Rows from block 5 of the image encoder of a small encoder-decoder image transcriber, named by matrix and row number. Rows with one number belong to one channel. Each number is 500 + 50 x the weight over its row's rms, rounded and kept within 0 to 999. All counts start at 0. Numbers have three digits each.
After each channel's rows are labels from the 100 images, of 14976, where the channel reaches its highest value: "strongest on" is what is common among them. Only what is clearly more common there than usual is listed. The data: analogue clock faces. In brackets: how many of the 100.
# convs0: first 3x3 conv (encoder.blocks.5.convs.0.weight, 160x160x3x3, each kernel summed), inputs 108-159
# convs1: second 3x3 conv (encoder.blocks.5.convs.1.weight, 160x160x3x3, transposed, each kernel summed), outputs 108-159

convs0.23:402428569442463456473472538475447536584449500518470442525505430510494595515522545494418522523501501492469535568464462439490445502493491485454496550584400442
convs1.23:558611514443520449476496538529505502553472520513555489613557548463413496563542415522410476482604512552525588574523543458478543406499443466502572492549489549
strongest on: minute hand past 2 (69); minutes: 10 to 14 (69); four ticks (63); minute hand past 1 (29)

convs0.98:512534467527389460595463476538420423505465450491472461526506478436477498490492598532562570565473497489491471493591531581537439483457375561470459446502552499
convs1.98:491466471377542548481464467443510492487465512506492508516537478538490523488528497506551547492462587519488503463553504638508485503477567476419403490413499419
strongest on: hour 9 (51)

convs0.30:517437527484510443519514561538475492500596541410479394443563541456459530438508437560415553532609520445399501420422527513528481468491472457476471465527482482
convs1.30:453501501464491556479493466563529490583480554508547475476401426416602482510510537547466464473471523462476446493526482490467496483533444430493445523399473586
strongest on: minute hand past 4 (67); minutes: 20 to 24 (67)

convs0.51:480451509498519487443436416530494488516439572396560413465610537520470546440485500578471527486585480596587495456468513441523621543520580580463573445554438426
convs1.51:538460493611526519550473559475578499466449394446387522427549463567499486481525470523513526492483520446555525444425512471592544524500428464548526521503529367
strongest on: minute hand past 5 (45); minutes: 25 to 29 (45); minute hand past 9 (37); minutes: 45 to 49 (37)

convs0.13:561550478509436446435457542570507457521545565563483485510549502530527583454449474471483564605477464464471585432584484400480425397445446427575491420562492445
convs1.13:494506484467477495548466434559496443498585534414536517503585477450457489493452555612497502449452380504441578525528549511530474508519513506524506496508504541
strongest on: dark face (60); minute hand past 4 (29); minutes: 20 to 24 (29); minute hand past 11 (28)

convs0.66:449492457526444461524488533490647423624578527459522458584553446478472497542480569440555485500470549578528486567435466479533553533596550499538511492475489610
convs1.66:568529500517505415478568510545459526431490485492535473552545539518498432475528623536572558486588550611516493627507516467465560480479462582448580444509527472
strongest on: four ticks (55); minute hand past 8 (40); minutes: 40 to 44 (40)

convs0.83:534428515497460494503376527485528419484532484517590518376588549460486555512590484605525412527544433522465497496508422477485511425491481537467415445537565485
convs1.83:470523504477545607598488414421517506514475532434432514529589511447548442553562598453527516485460516514441396579476485514554405501605464450475493583486384450
strongest on: dark face (62); minute hand past 1 (50); minutes: 5 to 9 (50)

convs0.113:429462532468547501587491509494511537462436490540391550473477489472492421475483642391501571486577538444463501541576531534556398534596427431474486473500464442
convs1.113:471501502547515492606562511453493567490560516497609490435392488480425456532555511442527647485544553385510516438510556494445507442454542549483522525592517512
strongest on: minute hand past 4 (75); minutes: 20 to 24 (75)

convs0.116:480464538559553546487517482523501443492509530530602505557528448383487527507482502454442484537505462562603452488513479542508522526522521580469511512538479471
convs1.116:559415520489535595547531516494554494438533439424454482514530528492474518519509472522535497517500381469499504551455439498542447405523488565529495502550451501
strongest on: minute hand past 1 (97); minutes: 5 to 9 (97)

convs0.122:506551512430532436492503514566541528462512536469510509503516505386499453376493453468506482544490415594580450420505546472527548520484518494533530504561439481
convs1.122:509559507388467575464460560440438505469513522564478615441475477458496524512387518517499415495506539577493485487533451506505504531506479416495599486506522502
strongest on: hour 8 (77); dark face (73)

convs0.63:573501540499459495536457548540537503513561533446447487549449602508436541437443511512471485529486517524492507588489498503421530532493516443517418597413539608
convs1.63:515506514512535463462539573465463551416431472521526537579502522536449464586501449485418469558505480461530411465513428490491555563394578470448528563491525398
strongest on: four ticks (57); minute hand past 10 (54); minutes: 50 to 54 (54); minute hand past 9 (41)

convs0.126:461429599474556475482439438439448542444431535467554458500419434519454577482524483497453490465502477413442507499375505543457596557470433485426532548461448537
convs1.126:522555547473486496556527536554502457552506537539501485510553490578454567549418447446405410427500481489530499507440423473439465558510514411445517428545488446
strongest on: square case (66); dark face (61); minute hand past 12 (25); minutes: 0 to 4 (25)

convs0.50:500526650537431431447480431490407432478548485568508500519512450411543482565505512423488510581539438407528495493454456510406556478475497437423498416541452583
convs1.50:452510530466539463399446545614499546488540541475514451473524507465411484543520478427441468460437511539537557484475593504638467542562510542520477478557558559
strongest on: minute hand past 4 (57); minutes: 20 to 24 (57)

convs0.24:433507603498513486493499488478546535428411373578505520517493400476521474566577466460519511529579372434425523462577500477420449474513550530457536546449511491
convs1.24:454589497480614467475554524571531429519525549447545516536566495451591435394519489533556451471559563470484554478531556500451479483495472455390499488466507537
strongest on: minute hand past 10 (79); minutes: 50 to 54 (79)

convs0.99:509514474483508508517466434495504517549599605452559596551430453345473576461487594456446453543519516586453488526514467473401457469578507384486515446437451487
convs1.99:448577505523433509527503545461514539539460539458512500468435513523442506497462485538421635475548517486474506531498482451470465525473451366438523429495510426
strongest on: minute hand past 10 (78); minutes: 50 to 54 (78)

convs0.72:484519342488461546410455577419450559458481472537543536487467526519447468432543519506540453513525440494508419483508496603544425557508459513401558482445528488
convs1.72:559424440433499474432484442432511411512438507496420543481484486474456492630514554480486467476446506577480528420451505513516437470517526512519579542613552527
strongest on: dark face (60); minute hand past 11 (54); minutes: 55 to 59 (54); minute hand past 5 (26)

convs0.4:405427532541468484519479528491505459526543607456522440442545465538488434518477534563376456497473474572448448456511451403502502471525467591513473429404447495
convs1.4:457480468545459581469489516512526520474376446481463475532476523537473618566612524524589452429499441565489501505500428434555494550505400505418444532498415388
strongest on: minute hand past 12 (39); minutes: 0 to 4 (39)

convs0.94:447441484454516477510500510518446601434461365519469519508459474440579464497547532482519499506526497541503515553477463497449485527607499573549434513400510490
convs1.94:527511547477501468535531524530541453559528528465538560523480601508483595516483596452538520469453514463496432526559534522529485514539663490466457380451564535
strongest on: minute hand past 8 (98); minutes: 40 to 44 (98)

convs0.82:468450486499544458445429412465480579439388455511420459554456514493570436546453531573500613556532455387477467480531461516561481495463541557509427531580390560
convs1.82:501480551464526528442428463460469550486465547498435547516498550451575435461508617483443499459375437532516501500486412472592452427504491547544529528456500500
strongest on: minute hand past 3 (40); minutes: 15 to 19 (40)

convs0.144:468462494532475494532527528500541446510447576510472492587502379587459490542548438520478415426450444583585440467496432426483455464437510624481535520423529546
convs1.144:485437580504486457549544505462455540488535542624528513521493527450569458513546615443488462480582475444399530550529429490434498451573527396540481479535361598
strongest on: numerals (95)

convs0.159:523458559517458447559592471584495408505476462512445520561454492500486464498508483451443487552430615477544452549452527520557512549474493370459363428587481601
convs1.159:476476524575461445528467524544367521520460472548539588530408395501476485554525452505534496564539441493601536548550514521611482515402529449460469485534506438
strongest on: four ticks (53)

convs0.18:503507479480481479475328441494445452580492621549468514544595436504475534487459575489441490522575526446613485504482484502545458525430561486486501448520469577
convs1.18:552504505482508489467455428521484524444462378470453475458574553481429495568533536539481592558474454537523492525582502408490442436479429561446593580530442564
strongest on: minute hand past 5 (80); minutes: 25 to 29 (80)

convs0.56:472521510502444552518475490554517499376494469461470490560526424496445427513483433424485548554492398524504508481478481470469640484572467527597485474521408543
convs1.56:500473460532489435467643553480524473530479594543518478473415521536485558486460477466385518491474513484489512546487484522486565471433580374444491458515516538
strongest on: minute hand past 11 (47); minutes: 55 to 59 (47)

convs0.158:528596496522511488514434431471568494409445512532483422508431441521440453498446451515462478510578533640525453478562539515461516451492500549451595607454455440
convs1.158:531557525451492503481482481518487507418488523456494502503558427446467549560519536464527558447420491526545562573505405546583486405512527504498550393614428490
strongest on: minute hand past 9 (42); minutes: 45 to 49 (42)

convs0.97:463410411531518504655498446508585497512480584547501556483576495498483534486479580417476469523512470494505489490496509475466393563517530475453532522503362467
convs1.97:528558525472446484451505489478562536546423547500515571487415430459580462466479421530481558448482528486436467418490513570428518537419530572482554522482490535
strongest on: minute hand past 11 (42); minutes: 55 to 59 (42); minute hand past 12 (30); minutes: 0 to 4 (30)

convs0.133:555443506530522531622487553451568482498571538533465474512555620521459461453462562442422540535554427543566574466513518514520437524443512513485527453516518512
convs1.133:476496561537566551550455418500528433437523503516498495444494539512487510488536424571629563525555562474483487531402499517431551562487395474592492568542533522
strongest on: minute hand past 5 (87); minutes: 25 to 29 (87)

convs0.120:543500435514478446479607464551502453531438499532485471517467423541458437494547526492436549481427408503524496444439478548456422375555505411442492584576437491
convs1.120:504442502535474483574495666516477507500500579579496482487484526532516469541509565466474379496503437415518475590495518437546448544523500547470436402375543489
strongest on: hour 6 (35); minute hand past 9 (31); minutes: 45 to 49 (31); minutes: 15 to 19 (26)

convs0.31:498502533500522443520426492531465496514471582444443460532522474529479454494457543522520623523485439456545445524476543497580638467432568539535596450521461460
convs1.31:492509441449597508453521521496511491507419473380419445492529496494498446500515463424512511443483474428450542523465505490490591562418448516540551461549566508
strongest on: minute hand past 6 (80); minutes: 30 to 34 (80)

convs0.69:520477479557496541561531512583473553404426458467541533483534559425505488527540549583537531445513555518503504497477491484396564466515431537532472512520475516
convs1.69:522504426507505485493466512475538435494485481476502593519454477483450518475480435540572514518549564468456522489554442549418476459578404437560453535511401517
strongest on: minute hand past 4 (74); minutes: 20 to 24 (74); dots (51)

convs0.128:521455421455484487531448446462478508506571488517629534449474444553514460472506519531529386478501465461530554447517523481510524471489572406528477431499513503
convs1.128:525543419515524576416458472428589337523469538378407486497457458478491513555465507548535489532459494497456547427516537561470532520409432469497544582472563543
strongest on: dark face (68); hour 4 (37); minute hand past 6 (27); minutes: 30 to 34 (27)

convs0.95:525449445505388398648474487455560496559505480454516519569474528485513509409505660487526443485539497504467442470531475495502535503509428497511559508469524561
convs1.95:498476526494553489414471471441483513423562498570525542558454535506488555506567385546523514492462494571482536540519404533455537500456503444517454521562524516
strongest on: minute hand past 12 (94); minutes: 0 to 4 (94)

convs0.117:521537544515517467484529413489526569602420478497492571529587519503473480539441515513516584556497505429545513510487435565486535479568473485465503509496490511
convs1.117:583522530655457424593475502505442537509590479499492529450488514452490513444488526447448461540492525497486503521428442569533548438472571511508462485641487473
strongest on: minute hand past 9 (69); minutes: 45 to 49 (69)

convs0.145:507393470580507506473468463481468590472602477491501453478478640406517489476424438507474639503442481416468528441450505486433542551480424492478485538529447511
convs1.145:501552489557520468504624556478466507493500622472480507396444501602496528522510572468483534423552492508508522479484524522470494448465510591530399508453509544
strongest on: minute hand past 1 (91); minutes: 5 to 9 (91); dark face (65)

convs0.130:481482525520554504529398518532467485426612524465483539529488455385421529493429519463479593501485444557407439608494484499494492595511518500507461370442452501
convs1.130:510433480537436363538498459472519524514508426452577539517498383484592421511483426498546544579551529503568493495444500510513506532495415466524462507482614446
strongest on: minute hand past 12 (68); minutes: 0 to 4 (68); four ticks (58)

convs0.27:452521561556607475509495480496410445491505529510399507544524432487528523534526460493547627548492440387529565525552515456584428466494471538471495466545460425
convs1.27:513470407394530576577441440516624480525516517468413496469492491443543459491500599533510527547497481514525513446462502449506459473518498475542481554474470571
strongest on: minute hand past 6 (91); minutes: 30 to 34 (91)

convs0.88:498463457473438498455517544545508505434479483536511413430602568489489461531564473576532503562440486507505554438502460532462509518463446502501390476575490498
convs1.88:490510510452394527493507392478524482481477486521477524471507486522411567515477532578414422508550474483491534432474439551527450399553519406432452473579407484
strongest on: minute hand past 4 (80); minutes: 20 to 24 (80)

convs0.85:415429467471560506507502473481499447529521563555479543560514435449492489547449417484570554525512499510528472507524459432581532569526470572487526507512521418
convs1.85:428467572557408388568447450505472502465502508597524515491485500461516454477428457529548477491503468562444478572477490546570399459498538518464515531502564422
strongest on: minute hand past 9 (87); minutes: 45 to 49 (87)

convs0.28:486538504475435467511465471460471382545489467474479540451545574433435499502497522528506519560541429524568521469561613552475595484525523491470496536499422459
convs1.28:461533424463461417404512548500450480473501571526548521527578462583531463481407450372489525494515507572488475529361587448502517476470538496477504485520476387
strongest on: minute hand past 1 (30); minutes: 5 to 9 (30); minute hand past 8 (27); minutes: 40 to 44 (27)

convs0.111:527428366464479492463427572501455412529443563470527503541578494401501501480549545523529461512475537526496474430510471546527406485455523485648497454515440576
convs1.111:553464535453567634487502534437486398437580577475491549476526516501553494536592539597526474492576482480489531566513480516516505451608543403519487461425514464
strongest on: minute hand past 7 (55); minutes: 35 to 39 (55)

convs0.78:577451529565541536519515509508466440512544525439430543519497486510524475485461484539513534526523468521484484449556487539399464544543574600554578455549477515
convs1.78:476477520491525440511451400529422464516515533534587506551540461519491446423524496501540464548485630487586565451503528475471518466529549415534453540443398543
strongest on: minute hand past 4 (42); minutes: 20 to 24 (42); minute hand past 10 (25); minutes: 50 to 54 (25)

convs0.131:496487516475518578484515406461520398519486497569465473559466553520539446487456485491508447557459405548569543595526471452510354501522515472392442524495475528
convs1.131:542466411514534564528500565531479457529485546498510485477422465461551447527458503590467502446543564549432495430441452508511434473518405464574461418435542539
strongest on: hour 6 (44); hour 7 (35)

convs0.137:580441545421569479483558483553558480538467553516423507501496510432447484428443479490469566523441452439461463469511503473492514473557407512468522462386411523
convs1.137:536544408472475457527431421413558465507436543466577481525543453452391455527496480459378557513516441574413459501505520516527431507440423534454557522562418468
strongest on: minute hand past 11 (61); minutes: 55 to 59 (61)

convs0.15:552577387479503379474493487495508483481370478433472597510402439564489523448543525498479549468623451501522472479453440583404487601485423487401582474497494492
convs1.15:423493500461522490487451483504529597575567494554531527535481477559529533506473467455484522516421477389529502421568484448495446513519522572518533500472546540
strongest on: hour 11 (45); hour 9 (29)

convs0.89:506496462534480553518375487438434514478455498481456466447475577435531459381482452476586566449471550427509507625624451437482531477568430547473565563515437474
convs1.89:464561413454509542469502520397512460513548493500495477639560559532516479523510557430461523520588391459507564487534490530506561440516523509581503483564507591
strongest on: minute hand past 3 (82); minutes: 15 to 19 (82)

convs0.53:467471463509486479514495494487542484533455635497422375525450459486540433443531511510469473486378564519509541497490464453447530435518556490535528453493519526
convs1.53:517498531468428539610502468573533500475500452514594506512341503524463502512548588524485453539531403388503482510535384425567528504393456461530496552482473534
strongest on: numerals (51); minute hand past 1 (29); minutes: 5 to 9 (29)

convs0.17:506476528469539468505466466494506655440519503537441548534504480474561546462539512503504595539556377485514470474528495474412501510442338588465420543443518512
convs1.17:474512517418421574459592507550423507571423596454492416536403479594498510420501484504530486458539485425510518443592526415479485517457619488486518506396479522
strongest on: minute hand past 8 (84); minutes: 40 to 44 (84); dark face (70)

convs0.141:446481474518483391476470456456418545519559472460386448484450479456452448509449513449538546514407477505495465448490547546534521425546509436562441557485416500
convs1.141:491480595516389407484479500451486480392540467473476514481542471539508456509478504402499485532472476514575489406503540526567473554454572506494507568534548352
strongest on: minute hand past 7 (72); minutes: 35 to 39 (72)

convs0.132:533522421482535524574457508502455493457568476527491502486558608497444435363511534449538452471459424406537468438479456489444481501491556398499395458468455384
convs1.132:538434397520469522457510533545525374543474551539480535515558467421499454475475487484560512425499505473519527522471448444472536496534541469495515478432473536
strongest on: minute hand past 4 (88); minutes: 20 to 24 (88)

convs0.64:402470598540523508536580448522575425497526468505462488471499561587453542529521450553516369491522415541485504471482458586515513504482537525514463545541537486
convs1.64:471467609579471508543426561533527478380521385551516521476548478540496437482430519468525483445398498584561470465468545576558533598530472532531611490497468471
strongest on: minute hand past 5 (89); minutes: 25 to 29 (89)

convs0.61:564533425466476549577599500434549530545524484504465507555496485496438511401448442581516541500504561516526602564530469522425578502450556499508422498424517518
convs1.61:458532532592487430540507531612411492447553464571479471489503483508504525425479461507585511514540502438507529474476481453447377451473524468501475391453561443
strongest on: minute hand past 7 (61); minutes: 35 to 39 (61)

convs0.43:558400369448451449528486517512476409564607587532559540529499557460472511489538511493523423512471471469572534484452501489461445393541418520478449468492566470
convs1.43:496441498443436529517459481409493447491467480544448510414569475529462531554513534548481513393470423541467481471506616449573491602479527464447454558514440512
strongest on: minute hand past 8 (62); minutes: 40 to 44 (62); minute hand past 12 (25); minutes: 0 to 4 (25)

convs0.79:446535492432469428532432551607452574606586501440444496459589568445537489511535518472378465438447447424523483539470457493612524528433611619469472467436489381
convs1.79:504484411449588570504411616476457452554541510496436570467459477516542503526529556497558485483568433494427499479450489397533432505578280561512459506471545601
strongest on: hour 4 (68)

convs0.45:520555485489441440527536551426553439591486604491383544580484528424434557550532499460515487529454450551475504499536503450440410489515586506512504503494397519
convs1.45:451492462525464449498458569516486513495485567528516560525514540537385437426446392500480505471517561425508418575538627483441563525438455438493564425545584428
strongest on: dark face (71); minute hand past 1 (26); minutes: 5 to 9 (26)

convs0.143:505516398470461513467485461477459497541537379533494456496413433429495471534583503444523426552476509477513489457495439549625425467409580432545505482544505495
convs1.143:482437488476589499448391546408496529481455481450515527455554478455494458502589555491529466558486483529444408542458525532549550512469522517520462571462495514
strongest on: minute hand past 6 (84); minutes: 30 to 34 (84); dark face (68)

convs0.93:526548499444475450556552504546518516472478561481481433481559573506498527425525574489512549493553521560552497426524517490489536556500479446413574563445518462
convs1.93:492493506494468488434481467485565512487604469554476547487511512506387599456471485507508485490529454490590509469537537527440460544544520452527482493514488466
strongest on: dark face (72); minute hand past 2 (66); minutes: 10 to 14 (66)

convs0.81:469485587593492425488523487537432472478586554425544524539476534524560519409497472522573491477462512481475433508437526467569479574511386487459495511472532532
convs1.81:470543541453558515426593443465519437577425467542451593452461517503408458480464522458575587530498477493494471515496529544444576555527498492498528459464408491
strongest on: minute hand past 1 (72); minutes: 5 to 9 (72)

convs0.32:535502435505436469629517407396468447650548501543476569547409448446549544417472499493550536483562540482529523469538451436419518472431562557507503487440493483
convs1.32:562510439415574458459494445508510480539503489409568457573489482410475551461485447493638463517463554731429511466501558495566505500482441524552486538462533645
strongest on: minute hand past 12 (91); minutes: 0 to 4 (91)

convs0.60:499409602570490387436501439534550438428522441607514536483552486525431446431479478469574433479449476477536510468456457524512506531492507486467447445440476526
convs1.60:455477580595461494489513560545554479524483472514388473544555460575538446576547617467467456517586486481491456546424506532521558559513481474555554456588391495
strongest on: minute hand past 12 (42); minutes: 0 to 4 (42)

convs0.101:577499491569445478541512516536443494484550571506517557406477475469549475500457513512458504436598559462540469644556481535496499526456326542439481456525489524
convs1.101:468470496476479510521502448486440464541554517500436468461389458522536549474534475509549573544473436359526485464547454488507518476547527458525585481501438514
strongest on: minute hand past 2 (93); minutes: 10 to 14 (93); dark face (62)

convs0.90:604476463509440473510438588484546506527453508443419553439503499395464456418531557521480492539451530445478528547473494412580548487605467501467507505470423495
convs1.90:585492423440518505624458477565497571518541509514476578474384483512496457520527503493467448554533561468548505494467469461546427486596473487488481508461394550
strongest on: hour 11 (32); minute hand past 4 (28); minutes: 20 to 24 (28)

convs0.9:501484403547430494524499459522586531536450553548370443431445499549475495476509579600506525550467471561508530461474462474461514534566558497472486531451570485
convs1.9:515516535514454371567432385487579565435458482504544571502504453517525478549443542543498455494504532535593520491468487519599468594467519446475410503466542345
strongest on: minute hand past 1 (75); minutes: 5 to 9 (75)

convs0.123:489462568474462449505487498419463377503521445439423520530515536546524460498507596496514443526488449585427444556435570469510563519482454475464569504491502500
convs1.123:450529537490525580441441479482413504457500568439455483582527528502552471485546577619519458520493516526492444552388437496638500439492480472547534450485513513
strongest on: dark face (93); hour 9 (47)

convs0.154:500483516470508525561473493442463585498517489497504520525551455510523421481445500429542522471499513418569483533467561514545567462387406484507491495415554505
convs1.154:573539503487457451512507552446596424465456496471505523550373454508502444480522533524560486503415469521459435512491480541466581525472534455407565442488482456
strongest on: hour 12 (54); four ticks (54)

convs0.49:515480473522544505431481535631490476467506528534450483552539502496426389536576500485447508448524515379543488473441500520617596484456504449545511533512540499
convs1.49:520559436553492549471566613467549460524534580442478556474465537497544513522535480545477473573538409405399486526496567501455428480449584560509465461526556465
strongest on: minute hand past 7 (99); minutes: 35 to 39 (99)

convs0.6:497499433473499440513463439523449396396516470564482514542538503425482418514588486434496485515447509404492445527393450431508447446538464468529455527579395494
convs1.6:473407449470493512587467565535445389503531563374514484452470417484594417537549515474482436556543498494383422512525553460479426464452529511524448486452528452
strongest on: hour 5 (74)